Rows from block 8, named by matrix and row number. Each number is 128 + 32 x the weight over its row's rms, rounded and kept within 0 to 255. All counts start at 0. Numbers have three digits each. After the name is the row's rms in percent of the matrix's.
# convs0: reduce pointwise conv (model.blocks.8.convs.0.weight, 192x384x1x1), inputs 0-127
convs0.21 085:149141192093197172088142159139148151086106099156130143073108081087107108136196120103065118120104110122112163113124133161103113164134142148091152131116177110135091195158063152189134166129125078133132149133140144142135125081145133085117127151191115098117161123130090149145135148105143104134098157114161097136148107116084144081082105201138107145146141063142091094173141131144116146195113
convs0.22 099:131115155136133085145157146120120193122141128182088128141198143125099097188117120141124131128091122152117103121160103158118124137104098168125101078166200067132153129083147104130118126133111126205062171120184136174142117168125156128104080139093097105196134123138096079159081109146151131128057178116102127115057124129112123060132218144141114121148129168132097126132108117169103171172130
convs0.23 118:132127116120131162132124135067150085092145113113109183184105155162073144187141160091120068159147146140083135135106102174070150125193117123098094124122087087137142091139104092158158125144132165094058052133152118139188111073188111129165087115087102140078139128136114140106066108129106102121123080074156141104225123090136114140144113108094121120171059130133160119104119128145139092085117
convs0.24 107:076134173100111148179161101187168132095178083116093143117108182164121134125165082107157148161114123154105132114160171146069102144163093105144121096168140153122116131097116066093119108097104114136128137061155113148054104126174142158090146142153094111133156032161081153113138208109151081087142073110116101074110157148048104132124122131197107108133127102126093118118146148217193178152162
convs0.25 108:086164176117082213149133067187130150157179123154045162103140141176114172135159149154079077132159161119148134187131147106084143219139096121159197092145094093191110122146146087153124106119135144118195153064149119123139155151165128157122076142173063120181132161168091094106090098093172168099128123121111108152095137121134115137111134091148066163129123109128168107103135104145158103110130
convs0.26 110:150120140139083117153143145127068090168137092142101088065194113167097089104131134090098139090127158146113087129123131059101114147102131141107130091094081067170098082124159167176125102173141117139163114187119161117139183126122126102156079108118172124129102160123057137088082105147153158068104139168152111101124118150125121130119066107115203142089115104067147061093125124117140130108141
convs0.27 102:106149130132141146140079082129130090101141081125117129086215163148084108082105099119117117143195116175112151114124063080092075107119110106117185065122174133154148106098062113129154178163120168120133166095074133081112109163090116189054094128168158176052074097119165137125121146168158116110134193101113151147077131132133120136065123123132167138116136076067108088065119114153130122102159
convs0.28 096:136067121135120101101139073143143182180119146109096112108142113090129125133128120131147162071128126130147219126160163100137142132158148124159159103126091138106090083160158100132101169145146148159065117138123198127149074127027084101255101141147122089102147097153110118124124128121141132210121116093131163103149138128119153091123152105197064119114055096127143075134116126113101088100222
convs0.29 113:153096180134180107121106123155134106127130116125107117149187114099146121151123167095149144113091117140127093162158135138083165082078100152157191125117103109105092107086192179140168125133153169119078133121105132172123115143166154169076184135113127154174083126113089111139161145084119163123169113142104128124136150086111125082133104124148108123063092139154133114109121119139088112067141
convs0.30 093:121155161071080156128105141137120164116133112144049103084133147103146158110096093089083121155144130123200133150140056089097186192135172092143154150145101131110107160115124062181097218108142112100069150128102116121160139132108061107100087089108104056117121097169164132167135140144134114128089154130107119087110101171121149070189131164136143078143077120104155087119073151136151094088175
convs0.31 099:123163152161110125108141146117137176140149124156181077142156088072124130113095150122106135144110191134154109105075141154155127166161129123131069149123129074130137183093066160098144190121117164144169219126115074118107149132130180131170195088128148127095140108107115161117086130147108153138108059151142120158104142211169129126144215158137157082108118157152118147144166136152138077069134
convs0.32 096:116105106147134075094084113131111111094126160140122077125086094124161152121130122058101078089136181119115162121161101121092082106076122096130211150121135148143099165093120126140106070098115129134196123115141199138142080104082137118125137142081139179097122158163156128122101146142130156142121181097096092097113108100116105112113165102075111172122078118115137145129124110134119143131078
convs0.33 102:124096179111125125135168107137133093121128155064086164142150143157114150115093094094130128116100096140079087126139055157126099135165120061100199116041115072176109125169207088182135189147151094132078124093104092138095100088092112148127123111121167141063044103119178144126141092118104116124107175158165103102134099152150116143102152101164123170116121085118133156155188121152107117109109
convs0.34 099:116126145098096195095127235157127124106079099139159098106154103152135148109109094093137145098113087124114146106140150156187100094082053109099142158134114139123100166148215190159162088143162115139139112134107170127135148123126130146148097131100179158077122131142137068156109062148150124078140146148156150132129158146114069053143128152130165141161150085120149126156165146101085133130116
convs0.35 104:099209143191071111076180101126144105131086110120229064098151093105077092105127096093130115128107144123094070133129143145126113174122135003113100124110057160134107177080085152125103102155091143087062080150143094124110127147150117146135183152141067099112154113174127156125122155133181128150147127102087139090132150109151170113150091162162103023122095130139142109129107164178096192121095
convs0.36 090:117108062098165122093154090122094148168126099080141168199190194153088089138182099085136132107105098147118136091157074115175124103169139057125091133140093121165140162125143167163082171132147173081139122112136129189127156175137106106173192167145072108164130170156157105151132117106107128079145130125081084114135082138107126108085117119168153084134075128123097058159124116102130166116102
convs0.37 102:080204089129114156157138121163111155193120187157158110130129120168139166086116138102158145131088125171128103105147078064149206128166129144153115093166079131110154156147128125097081122108147126057154149170127120099131100113168065122102142166108117046162153167139088117089123119150092116117180163124144202133185082132121119084125107087113134121141150115119151076128126117139139138118132
convs0.38 089:143126134130134101111171140075114153143148186114104063081189159200133094110110132150133130173119104171152105144146110139133148073126105131146159135084156158179074120153135132132145102117108165098078111039136099196171131142126095109225112120063139132155176128084117102139123097066121126119112146141131135106136095140099127118138180069090097133123166084186121165047112092174147105145118
convs0.39 090:117102140170174115133120148177125056164095129163120136125170107136139114124170092093116109160141180197131119107109143179116088062124102116170164133092144201123109192140093132133174154132168141082159117121096109107142194145179155179115170175096080090168148168102115152128058118126217144154138119153116131129065155094105133118169114124124080111123157124148120142153116168148108130119122
convs0.40 108:165100150152068113101175102168142106122115123132091130109104129104149124117083158090103068147113163093166130091162142198123115143207133091112112112129070122123148075177050122139152159078104155161106169098092125120113082108149113115087148189121156161058141038100133148125140170195164163155070136127081131116116145167128116125161088164146107145094115148150118148144154106138079065101153
convs0.41 107:121169162139109117102112095084183140103193115143084116183109157107151172106099101119099146217185136152135146135125134130133146089134132124128154151110128068106128141136138212097167122095147119211150149161184104187119164137115160130097151114077164117118154123113169138125083177134180141101135184142127147093101133073074112094124115098103134145150107144131119174134085151133131164151157
convs0.42 092:116226177125161108144114084127116136160086118103172124106108119135127078091126130181159161138141108136130098126142135144140113139135095131110099076118142103123137149111139080133151114174135116086108098083091093134220164117111174126148088132096106133072078134130115160146099159086123138167177108138104125095115106169121170093212113150106071154081091171118107113130097106145148187129142
convs0.43 106:124164141105088149149182107108104135055175107125118095107100117103080148152185129117081137103114131112090056114163082169185135179146121127138118101120075138142162131099138108104173133135129141137158120140105123136113155177117136170110134156167183120093109117120135209053122119144099084105075081152151145139132143136076126090124144183126098171114129183098151102137098116137103115154120
convs0.44 102:143058163143165165176151099145109066069051067123130127136120162127107174102118127160070126136084127110127120177145074125138103073131132148116093155132096153125102168176144108128132059111119121146079183136152102154164133142160144114181105120153162130159109163127063155132117063124122153087091132085130144132112152124115165113130080125048103141100101139094120093111108139103132069125147
convs0.45 098:186113158159112144169148121129122124138136119089126082133069179157133128101100092128102062078144119119084138080145133133109183109136104064122041172079097111154111101124107133074108127118133130153096130105142145163182145171138191164237115095202144077227059075125127126138161115056159181163086138092153145104122150126156132103134178107130108125113152125191213112128145080133179138095145
convs0.46 099:079084123199127121100119131104063136113132087115104124187199178077089122085152109100130094157164082181176121146152096081122144082099160112141157112164103097112063075131119174136141109079114120115117166084126139119111077162130083112069119179108086135190164142133127112133141174189129127129113204140075111186118082125140096176138135128143181108172183081125100111159109115114151102121074
convs0.47 093:122142134062119093130184108171086096166118111120106128117140104153143135130058142091153121143144112158148135099121130101124114113102123089081049072097119129111182150166054141094143118098106126172116120144144106136184138121137117116144146077137105144129112115136108134075162086092170175159157120148145076160122165064107113144117080144162120131098113142158136113146123082160171202115158
convs0.48 096:125175129065167163139122132181069081090139174044117122089109138112124139113069123191122143176142127094112131098109131124101146149119144059249153098193166099143153136105088140147200170189143115103146117120131114105153131074088108112124108165116125139154159172177114144101100155120149136143119168137116122147043118112138136100120097177121153165086122117149137110168125255100102124135098
convs0.49 102:114200115128122127157074123184110081132111222121077158126061097124128091152114105141162139127182106121164127143156163129100131098092082087144131111153106124143148129095113138176137110104122108138107207076194137149148150099179089126111111175122141093126145113148095076162129161128167142159139116101099138082119109110140064118146121095166127134131159108132131150111111144198105125145146
convs0.50 100:212105234156144137125134140160149092082151143097123151164092069106166145116161121163107184076090159095105112103135137136122068170103124159176135141098147168137172079066110105181130074049055137079130115128102114124144135135155150143112170182178101098137143110202139189096115158079160171113119138108128115148093170163083146116143110185070097122137130121212121103151145113114137188120142
convs0.51 109:167166163136110105101086105060097111115101125150147161150185160143081148093128188136098056160144158155138091163119135118083143086099093093156115129149144103084088148098135145151091118120188136138090099116148075131121096130138139134136164107097151119079115115129079110119112098172138111132084136109162111186160122113111114100139117157151130115065121129107131137192116125132117188113142
convs0.52 096:133137158134162126097142134165080108148128104095127168154133110118157055148096076098125137156117085125133135194172075108148082091138171087127120139148124058105122138103188123131116073120123118079104105070131097068132099121134136076095191147154121135096155126206154109192209105092171163047149081130142080128101117123200123163129111123135052124125080158103199106143134116144054078122106
convs0.53 103:096092104172177139095148127154115106151089125170139178152112109167149140154226101184131118097089179090132140099159106119189088124144116105121126067075147146133135142110066115123081079121074129130152185095142136162111168052159145136073125142143136111131175159109108162175087093159135123088144178159113118121085110199113096185169124143092168175180131136144113142122112074180119113087116
convs0.54 097:110088078142157128141199085152104111084106177123155124123168162106155126120135101140148158078122076077005125124206096142095111131161143132156120105154094108165111161142148143111124171099068151114114144146137204190111130117136119116115114164096145135058123121119094160141073127135103133134063133081172128095110075103153146086133150136159154154109098171104100152143123094162175102123114
convs0.55 099:136110151126125126094123086131194117086151148153198113104164123170146151138108187088049187081095128106159110136119064147095110113120130102142157158146134098110107108134098127143115190105208133151091158122165128085079154122160094119117071152155156083108148134100120117137169081144156039164052120152133124111101153135110147141136117110138147114045155091125088071105133100098103121131210
convs0.56 094:079137121196101130087202120135129129175170123168108113060046156115133091137094127096134200120118131174102060106085108113165192136080136139091094075099086137112089112150146115128115141145109134107049127156095107147133083101170089151112106105099122156115092123135116147125155153079144152086181129174143164142113111076196131137203133112053133121106118107072108129129114066106127103151128
convs0.57 099:083168146125142149086099118169092110163119159103163130137134065132136148088101129164223152095163177173102139199176084149164109105116071152111120153165179066119086114086205158148104099113146130113148091103151175166143095134170168097100100157098113164108072092112126109099073155116151086115065126099136141144132111117123162086154096181147106104126111125140112180168114110132208089120085
convs0.58 100:161123135109168119135077161101135114139146110143122177078080142136223072138120142114132179050153116128126143169096161099122084122160121105142079133124102157098118123140114121103177118142120098124034116083132124144177072106105112154137179113084112139113085098087128141104118063135108126125158084118118155144111074110140088098119097105117121123171166170079131113126080135091104141121112
convs0.59 091:160171129125119115098093085187148103114098139110091120121125192153109157080088160102110132118148182150128158124131089079090153134037176129137093166136080058162148165081169137099139115146075093098213151074134140191158179148114114106112144113167115107120121110120161169085113176064064069138141174101093090099169129104080129122092162166083063131100111102151124128107099169112088096143140
convs0.60 102:146159137101114103086079121142147083110108124141101136103128154117102119147144124124052117166134161104164134166148108100126112178133146170119085189168088124127082109103084143076079124144135160131119100101111105139077144142152111129168114145142147138160141123103141114113123125151094110172136098128131119131129113159193164130162143191109110133126150127177123201144146144101149186095155
convs0.61 090:142102141124183129108157093130143129084105107084089098094183114143089148096172190157182134144094139056086073148118145122073142166115126140123106113148106135171119105157132109090112139105123139084076173152104137182156122136200175138125162081109153134069103130084165108122142138137121118101136036106136158142139169136106069078139151121105078185096106099083115054135165125123226084113100
convs0.62 108:107127164194110174080165153091160199106104085110069057150128150110132132131138103182121100118038113114119097118111121128138138134119107115127125074149038122155123129154163169137138112124143145095087172128144127097090141170153171080099111155110117202110122113113092178133130080108108099133157125101143127121139121140126143110123141214129103139164091097125077136147177071160179114184148
convs0.63 095:133092140100128111095127121056159113108127098078129130074177127185140166162089121116145110149105114110137076160084124124121092122139159107125121144091094170133156172170116101168120125139177174121171157169115092144102142213086152158115115074134119119152109112075149211148142119118166077100163135121128118091117160145116103080074153141068191050157151187116116185125133122112122115166158
convs0.64 094:157120190160167190119121190161116123134181153090122200157075138118158208139168146097122129093023112109119090125113121153146134122049114097120138108137150131133107131094110051139133145098117123083153141069129201135121115147140094106102118174174132105145113104128167198132088159101150137159191130130113129132117063153126111128107182125098156093108119132147063108109113177147141133180104
convs0.65 102:147092149179128145083181144162120134100147138121173103159100150126111176203130120102145078170165094174127128188088099124148124174118140192093198076117116106086119119200089121105106107134125148166116113164079099157127113099151119145137106115127159148127141119083105115174105104108089039094141083124095156096175120046169132166087125115116116007120117108139122135113104129170067172099102
convs0.66 096:139145125107147135133148124130116110147095156116140135098121104140114068146069097162149147141102213145144102103165138117123124123155076103095160084143120117097137150120169169111164139138154142230050107185193108118136152130008144125194162138104154095129122181126069114122071100088168155096150140127164127149138106136101109101180148144113108133073123182147195117135111210142052114139147
convs0.67 088:101200126135110131071133117108112159106134127074152152136145099123090122168109167103142117143146140086121145128171098126054125098132090141181153177096114108139104171067119114140113125165101074191126142091145155104171195112087141111116130143151107108164123141153114112153169095124136084080118217129130101119099062161128167159112165185126135143138111129063150185190123069153130113118149
convs0.68 094:138134157163060120148118139109117113210066127120136151196148138113125132139160110118113080060105174157083137195107099104102129096135075162170152134128129140131145115148146107105121232087081148119123168132148180179131155104121150141162093102132116141112185111066126153182136077147093076082140186114134161154069154160146144147110069155155141139148109056036167100129091149139154106096181
convs0.69 105:118113193135140171123120155078106135146148184070130107108118172116156118095107119155137100087103103131168186151180181078068127157091088133165186073141130166141173115138061109123166129179162126088148136154151157119101098135118098128158117138117092178113141074139109113096125128155172113113146167158114129107112061182082106170161197140102131148128142103168153151065098080122094081093112
convs0.70 097:161127132113130102099168117115086122132129119136125132106160141106157120146133099054112106077105228108150153151107120146084178140104127144127088120103094112137170121145071126125136112128026130173092162156098137143154126172159121119149125152131140098100155119121221093032145128109110136160075143120066063147131128154127130117135150132098147184050094101134095157144125018126087195149159
convs0.71 099:168147087133098108100196101115061130122085131103110166228156103137180213111152184087142081145095132133112127157128079129195095160120179124138103136147128159087090088084078189093136049192122150104153106125155113080062146117089167164153118164134132141122140139081137121122146099179109082151136108119125103156136129149157112154133149144073101140009131103082089123140138116141133179096160
convs0.72 093:114194150170088088067064094102132089153091151081162129189047120102139137118187128136102145133084131162144121101110093090128098134119114164146118098121137107071135184145135148067120140126122110069102174100107128117118146087107104170163092137169209100080124193156165103117123093187121083164098156069152132113174174108114104132146124144143109109190148174101117068132102101118155111128146
convs0.73 100:138161096125125156101133126120125063148092142169089116180094123173122108102161121102102155119143107213123091132112169148070205122141140113176117151103122148147138126095101157145133153097123123107089115128133125050131134117129116120099121164181131118093089110131098156065152046127081125200187153139119154124066175094140112106148105121065167123139142115098081098141142123121097072143171
convs0.74 089:139146129099167089146124134127113140146104105095182147106059097130107092130119105165199122077091055160150132114151083212117061115125177082127151090183125103134096145129142104083164188126178119115094171095127145074093149156138124165157135136112157105146093170123085176125201139128174112142152129119155095086101109135115081059149130088067080134117142152160108121111181189111177171052143
convs0.75 092:139034119142090137087128134194147106130153120173086043127111135113170117125155166095131113140075096219178126123088100132116133164129110096112120201160099133111144109193139135080107136141112112117085117105119107063150175125184158074138084117079114118121134130144091086062126124133140164117175130118154159122116111095162125132165142150117074194187181078190129108136152202131132139169108
convs0.76 097:123112125092086127085052187073157096132103144137076174133152120149167181123123115147123121172144094126091110105114087225080132133130131143164126108075162092160121131182186132165140121179112158064101180120158147198132138103099178120206171116143123170157134127173099126134136109111138118145130104120077075116087123111101181112163110152074114134138110162173187110101134135116152138132126
convs0.77 098:142148169081172104180225151114140109139165131135059112099063192109120131108119083110164148120093162251089126139170137097087086131182087103084115157178065119127154151148129133100118095141161059175069117144147077095117128084163087122121198154099149109092121095094088147093136160083123150132147149145170171082112192130178125188113110113083132082136137144089103117118135144161172138165118
convs0.78 089:148116136155089111080111112117116130140105164151117136128143143200143144159111070105119156129097147144166082096101132114124085167162125138107175099119153166137129134217111107151133097181106174086088139164120118219154113101137120164095123153172157154145087137132132099158139131093150146119194123099127126091105128146186107150132123112085091143115172101060100036107090121176110148230140
convs0.79 093:189123158131104189137030144102128123106116120156090145142145109137091120145164067147093081110175121105098074102151185070137110046093127114087119111164143127097187098148106167147125139160158124128059127083148096080120131143145158057121149121119086131130169071120085103122110107081149180122124091104065109108098121155170141124060166128115070091126095161092133089119099088073123103104100
convs0.80 110:108136112102140199066104160098099137069093117129193165097185133176137110135169115142090080095132113170122123130124094109143120126208139091146157156149135085172105085113169125120176083173136098107090179158156172110117130211110150131162182148131188117121138106085117124121100091170136122112099119139132106092084122110142131116194148132106098086160132124126144094115181180152087101105091
convs0.81 096:140114086123160130116123155113110129132124081151140105119126132147120107100143052082109179144089168115145124144102135105138127143077074127143140108107102120137123107090131113161138165087126109181065151156194161161157115099120112129062112115133035068101110130158141148133127118098145102068127111164119080101085154161112127108149087099140186127090197115128112104143101136160094098068173
convs0.82 092:195111147119104182125125110141123131119120113164140176185107126161141134124124157121159124086127113113103126127119145091104087111150113215125135121145174111134088141098180159118193148109147167132203139079143137171135102160150117090142109141137128138104189129156066128137124195105147180124080152152135119133130144157097130109139086077111144146113133198116155096144100062110145185141109
convs0.83 092:088126184063147114102166147194119000044164124139140145109023107150102158128148077105141105132166149065108137168144104138126047190133124123119121110145098129127143109140116126143114069043125131058102104134087149118095118091161132130114146110102133106152141128113091122149062102141150179180150121139140136116137137093122118124141149158181084099135073095216155128137124082171144110083154
convs0.84 100:160141134128078133118095179072121146080161085110166132117147083093110170116099168113121196129132147154135113113126101083101157156124141129089136098134092118136155075125114144147115165127161135107048148085170110164135154128123124117119091131151162091153120132115147063148180133110058157131155143152157125132200188108160138070123085117096096103121125180093128152085065103166128138104146
convs0.85 096:132137148083128126098118125129090077107180104097042145140101197104119145138139119102108107133142118164156089097170139167124157152125117122108110097101086093176099079144112126141134135129143137117159123111086162099154168130134120124112219051139069128077148087138074181172101114124141098132120123136080138139130102124148134118187084154116057127112151108086152118154082138116163166137151
convs0.86 104:150126091159123139149174133174084155145122113175123116149137110144190130101188162119095177121099167159182122152108154179108148128125096133090102100108115143124098134128119136134158106123145107123170157101139063169148095057146060111108128192164113077071135077140116180180087163116095174126088141116159118091118113092069138160156154058066071128107120128114091077159105169130116077139112
convs0.87 092:114084138105126164130145150148111087109115132168166094142114152108166111142173166115118121117118134158131116123114131100090126142140144158133123111101142125128128121077146145147172149106108171118149173099088089138157117088108146085145138133084105168120110225091140132102130121202146163139065100163156085116164060089056163123119065077096173122149127147090113162072124105152179165136139
convs0.88 097:137114151159112169183123128120191131126156109089120178122070182152065148091134169183146103088158113130160122147144128128098160161135084133090126116068115165111127126161122077135130102147188131181138103113093148164164095133141100054174126151200174138162159140193151166101131084131154144133131125088106104126071132089071098158109123115071167137150108156105148102111122120127043098135158
convs0.89 095:127116111183165141103159183108159171117082090080101134134130129157124141107079139087071058157114144136135076124140106131146180164154082094114091108137080145150098180091137135129165090122122105124113170116151130134103154086124151090095135112086118053093094127144122098106119128146114126198099094132137178093158100123161140150142159161162147128075110064121122163125114122122124088122132
convs0.90 094:126092122174133062117112100141074119164139101125143150077139107112147162163105143109113070096100140126168165130182132110145136072120101109156122038123155210104091160132119172156158114075113102152055096106136190128100197139119089100162116116147115087193130129075117113098169179129122205079115057155210126141087104166168100137158139102200162076154146121114115180158125136051150103160152
convs0.91 086:143053144121106166144148132124159126132077143148235098163068090142135111110104128134085124103127116185111130167161099145130166144172099141155114083096151147163121095128173081115154065104160118203086175118125186133127096125100138173155112150129119137148185106168133101084151172133153120101125084144130145123109116145077063117133163169073079146094117131168103133101114196136097121182155
convs0.92 106:149087182131103125153095123169121166125142109151158075152129116174131163130132125137139152115126096142172075145106181105122078123187119165109134082111067148124108163126120137152117115109193106054157149141138099146134080167130126158066168098189130125122165098122126197115148136086166065095101146074107149145133187124102107094125145156166137129134123086151152088139128104124092101110166
convs0.93 097:134134145083111149135113201138152142180132078115124091115148120126110140137134168112131124137127111086117139145133120118093091084125113191110154143170164131170095112113148206146117059108121123081087139130123127142166123139161158102125114156110116143120108115140176147095093132170187091089120104133103097090101066113090107167131145109132143119110116142119135094153101146101116159156066
convs0.94 092:100158147116151127112148128053157108137198117176117143136105151166095148135129171143138144194066102081077110129091121147114177109097135129134133130197093110148162106167163165202148124153109119106111180095107081076142081113127128157149115076117143194080159152103104125099102142097183151176143171079125086154183125143082116128154154075076116082149119100165118152124134123097099125128105
convs0.95 093:141092133148094125092079174093128137074117123156137147146104109122132109149098095148122113156117166154133186155113112117077093123130172115104134148119099148152129116191157090151100110158092181107113158069114079189108116141097122131219138120127115157161133088136088138107101102109100178138118084105131169110115127078121117102126094158126097131107114143103076089115108130134088123134105
convs0.96 107:140150094067123133083136086144120138110081152075109181168107129042204123114139110133126132129169111181103118102105123102141180100154124125115113113131058127133104165115117097078103117102137147085105118112125168118090120178127175121120124071124154093084185095199101150157178154125175102126154125112128085128113175156075119128098141162104111128156108128134101057147109079120110093115123
convs0.97 105:180138088108162139179133107147139137149156107101125093122112141108173163111098163131108090120126200145147111113114165092096176131137095121095118122061098166075132169136108113136129130134141122148081098111151058171184134110182124127093168175211113196151112099117154078189160117091126184137132183148087205083115125126167164137127155067160135159138147184158131117076149138109143105118120
convs0.98 092:132097147087124138074096136169148104114086143118166073125129128131194090182150113113132122140101133207132149130141092220090141104158179154163092117090150150137137167147146127108138066185076074144119121094123164155132153084165148144085121146132102118151122134137217171104134144153182193120163085131128121162110089140184144093150097134109085113139134096145109110145111128119136093167186
convs0.99 102:093144122119122116170153105103140116101168161155095130082129160115123110088131089190168129122122121148161107172170090156109115130138116128153132115114066183137142163056136134073135106113108116152119125092118113161111145182195135181094103111094107145130098146121218119100130094108185121131121091106104110138073125112130108026154124141077107152072146157079130079125193085185128128145119
convs0.100 096:066162117119156129120160154122126166091137126149077100107124119127145132100146134114092159130127123182082180149091113075093170154120102146122112110152102156128171085094078121178164086110131140107124125109163081133174111147173178166092119126144154113147147140119099164051146153104084133156136157111148109159136133154152097152130119128093111078121133118104161154127168133165161138154180
convs0.101 103:132076168141106152116084123115107145139158173082117162148195117111179144079177084143126122146125110111109171129122106156133157141174160129113151153119110137086136162117163079152140126181119069145119153117160154141143143151088101147206123180085117138153127094158130067100143124113136142169122122215164126146137096126105147118104177182104107108135206087089109064095102129118104157101119
convs0.102 104:108131136179143124169069129160134102173121087066061159138076164130065166157100161134083128168126149190186161130155160071124167133132160119144160162126242101135108156101110134086137149118123119087143118119128116120115088158158178078112105159150125149130106129145156144194084091129139143120126117128147116080165122024145117140156163132064085175146159070153064057154116199113098142167132
convs0.103 095:128161123153140087162096115123107113097132127131059091096131165118131139130096171136120125136077116082096084127114179091088150123107141187095126147155147177146151131120125118125124118119165115134172120117129149162133157166083089139114115061094225121106062094121090124048095146140132078170146115146089175108157099135108150142126183149090128066160131135099132120115205112146142156136155
convs0.104 101:169077172166084141144124106141077144136094134107161079136152132172096164118171038154121173141105145084114113103084122088150155093037049171100176141138106088149116063103073092154124144111174116145205129206113138146172094176108115084191106191133114109067066104090088138087178151099174119125119096119074074141127150082141139111108190145117104133159175153127093101137132155120102150128112
convs0.105 097:116152133141138114127103111103131114117104096121136111133099137144117087094112086138151106114082110101097110088169085115089100102155128176160117112159112124133062132149114103129087147124177139134122157161133096121135086081112112158163129082097127096142122112126073108110124106114153105136125163119149120075090096134101168159117073152142166141127116169134096112124118099176135143077127
convs0.106 106:058125165166104101145134133129145097075135069124135124178140136112142131091135151161120086203121061143144149142167132155106040087143083102106141172118065064162177088149136144147095154151143088137099169142160132134086115055116133116145137147085179143144134073160159145107126131095103179135116148129153115124059127124114102101187116168107168091188108095103209123114123077153106148114110
convs0.107 096:112100179154144098115147097119066057131197192097105154127131160125115154129068183154180142147100146177093134125133112118119114191114106115120134132129141125100107111134113157165153092159118129110099115086100082113075115116176146106254178106171146116116097105174125107128155143078122160115119124149075057135118170089118081129072149083087177106093086195153176185145129121149173126139127
convs0.108 103:067141123148142082115092067130188110133136118139089142100149147205096119110135150137136166127169105169164137136137109157153100134145118163142065077075123135083064169183108199100100060150131108115107108193138113147115154096039100163162122111096137092120100136088154164103135135107161222145109173118101089130115140105107132115176107194185126164104135140168169153094069177142099163111111
convs0.109 110:107129110141125052151128127124129124095096096135074144123167195131162132078132117093149107213133122171152067186122113135146133140153129086147123094128083085120107148145151146109119155133183125134178093145088171083150168216120123095094094131102119158103089137107148122099172137079111111169097159067085167114121101140152127096142080142100129100090126097124098078137148151165136087119176
convs0.110 103:126156105101119156126188086182151127111127123141169144174126190193130118113125126131158123143128121138103169138175124131166146105131045111108233122081137096112200112106145138133050111149106144099103085116099128162133126181195073129098140073117144133141108134176156084174121131114108128114121192125108168113082129120102093127145086165131151123124168117174133109117129207143188080127124
convs0.111 097:076119164087143105144108103171113114153094084152085165174138149112175140085207063143109121139144077113100121180071154136128172174136141074168086117157126112146086150054077154144141106109108087125086107169127160208134183036119106165124101120128055153107062091155106151157113157172096106150146138095108115123144212114129105179142176080075148132111071115128176104128126085164166095111132
convs0.112 108:138182091160094093117137153125077094167125118146140088068155124165179109152167169135133109118089140117130120120163117110118125085085111137104098116147149070155162124085129137092117095077123151055128110145153201137084112132118124189149137096135118077094142173114114206103084095137124120102144147155106156132128132156133105094140208165142150106129102045121145130147112083168111110118114
convs0.113 099:153173172097098144091144115139113168086127095161145107146155112154108136129132116133137098104155117125087198100108157112127107100126160086119137082169107127130169189105094135088099112136182104158147123111110149155117112093182187147136171099172125114132136102170156139131088067192127144190114153119179088151060106178128097142157106150165145170079090152126103125130133129195117061129104
convs0.114 097:103115148118098166142091073099140105154133081120158099188068099116143075122110140127121175192183096147124136112191139138127116140130085154164195108121088118146141149108104114135119165053039148098108134143084107171178143094124119168162118153115105150165123031173188083144107113127136136144121052180118147150109152082101122111158074141170131075107100130161129073095151147129141143085162
convs0.115 100:130116112104112138117117117165132098017141109115101115135125108128104192136122095099175124120118113135052102122117169107077161124197158166046137128110091153085138078144145070147173119164154120184075143091186061168184109132157092117091087138132148132174096060114132101159057110120115129129108180144133123119108133095098120143081090111149173143144145160099125128083099083179172116103139
convs0.116 108:114133208103122118092163178146103146071088106138110151142086152098129163131106154106112100121095139140158115161059116079177156137124097115099155155143093105107154149139117109088169085132106137115071153161145188138108128154147109140152118148085142152142123095077110143153114179125079095097115143126112123177136127094114156111156123111100152107178154144163109147101111110113154161073121
convs0.117 097:131077097077136141078127124066121142152172081092125062148087092113115138129100114125200178169152106154109144148159091159143103114162098118135101127123112138116196125155077127165170131129194126173109121113082137132168131112174080103185128055115068134116123153129131124127160150078117124106118102141131138114090187118163168074158087106126089120123141160093209135100115115126146128100187
convs0.118 099:136130141109124146143147142156107148087095127104152078145080122072116093177074063176109062144201139144088148140118134147091134154168093170128116145121096137151146117096155108226113087107182146127122145139135131214144178105186168149174115140153110118141040112130109108171123074068132118099160093131125101087111115144122104092159128115113112088156074110091087143080137154137125117110127
convs0.119 114:150157132140144085126102107141128114172161182134125146126104201229154109057132133131101198163134107133150082102217139155145083126116171130138141105139142123148069156126182125093158150132136156128158117113125238156125188129152085130104080130141122100109140125130112132078109122077134161124104176083097152044138122063146115145118180154123106147145110146114168105179111201137094129062116
convs0.120 108:148136128122119139106096167126145121172090117102160134126190171163126220103113118146174127157121068156116153189127088105098156115133126099091110090107118097129118183192136094103110092151107140139088142169056143132163119111193139091118137129108123125159170102158130137100156129116098141095125061061113102098100116071135130111157089090154096168135110083084094092168101143122184147095104
convs0.121 097:161106136125202115207133131146102102133146134115137130117177090140152137083112108139150162170099136136146130154142166130120143118066210129141171171136161098137133084141145111117169106101108105158112170159070053169138057126193062162081074148153137121091136164166156143136116142089077059108053094086115165105180089129117094068126121134089101186136152189085041151150152169131138055149158
convs0.122 099:165172128166069108161156122125133106143177088104098199133125174137142107149159160151141102188150094160142111158122128100146141136103104078092129057063089144139100105102122193123065133136132135125111145100148138144159091063131197105137098101150124138133131115179163086111165106127148129130157167131116115128053122112189106145112056172076153153088160124116106136103185131181123152107113
convs0.123 101:135159167126110148159115128138119166145074120084130125131065217134105107106133143106123117155150131127121088089152114136128099156106114125185159132108131121170139093100152136134138061179141122052113108092203061093208081133106106133137141133143154069143120133158112130082095093048114185141189115112106112084119156185075168162184126199158099088078093105151148157158148118163134109116085
convs0.124 105:102124148158186134115162172112139157145123142097123094105105127147157121123114072134086047165129112099174114128156106074128091120112150063146062093120125174093105208149151123109105113053090134071102126173188084140133163106148118092092143172129150120127128005223242115133114154086138074183130073078080155105126062130175104157135170150127184102204094113136148158139139114150126144158103
convs0.125 111:134083123153144137120181133113123132170124074160122085122121120187113132091124129060108118151103105145143115097130102142124117123128119097074109132207129057136122129163146126106068105124146143186152201152132096194181156094143141211170119094117126030147163119165208132104096108123128123154131148101081108157131157060107125189126125127062129153084086070123109183057125129115129123137144
convs0.126 094:090101098177147048145141117134156118125159071149133099202162135114095110081154196106153120179133094134115143069163146124165155122151137106087137129141116147107152098162137120095143148097130123123165115161105093171170154076116098116082132127161121104113092121113152086151111136125092100118097123122094143112127138152133116130167233110151130174133097165180079091148109186111138105182081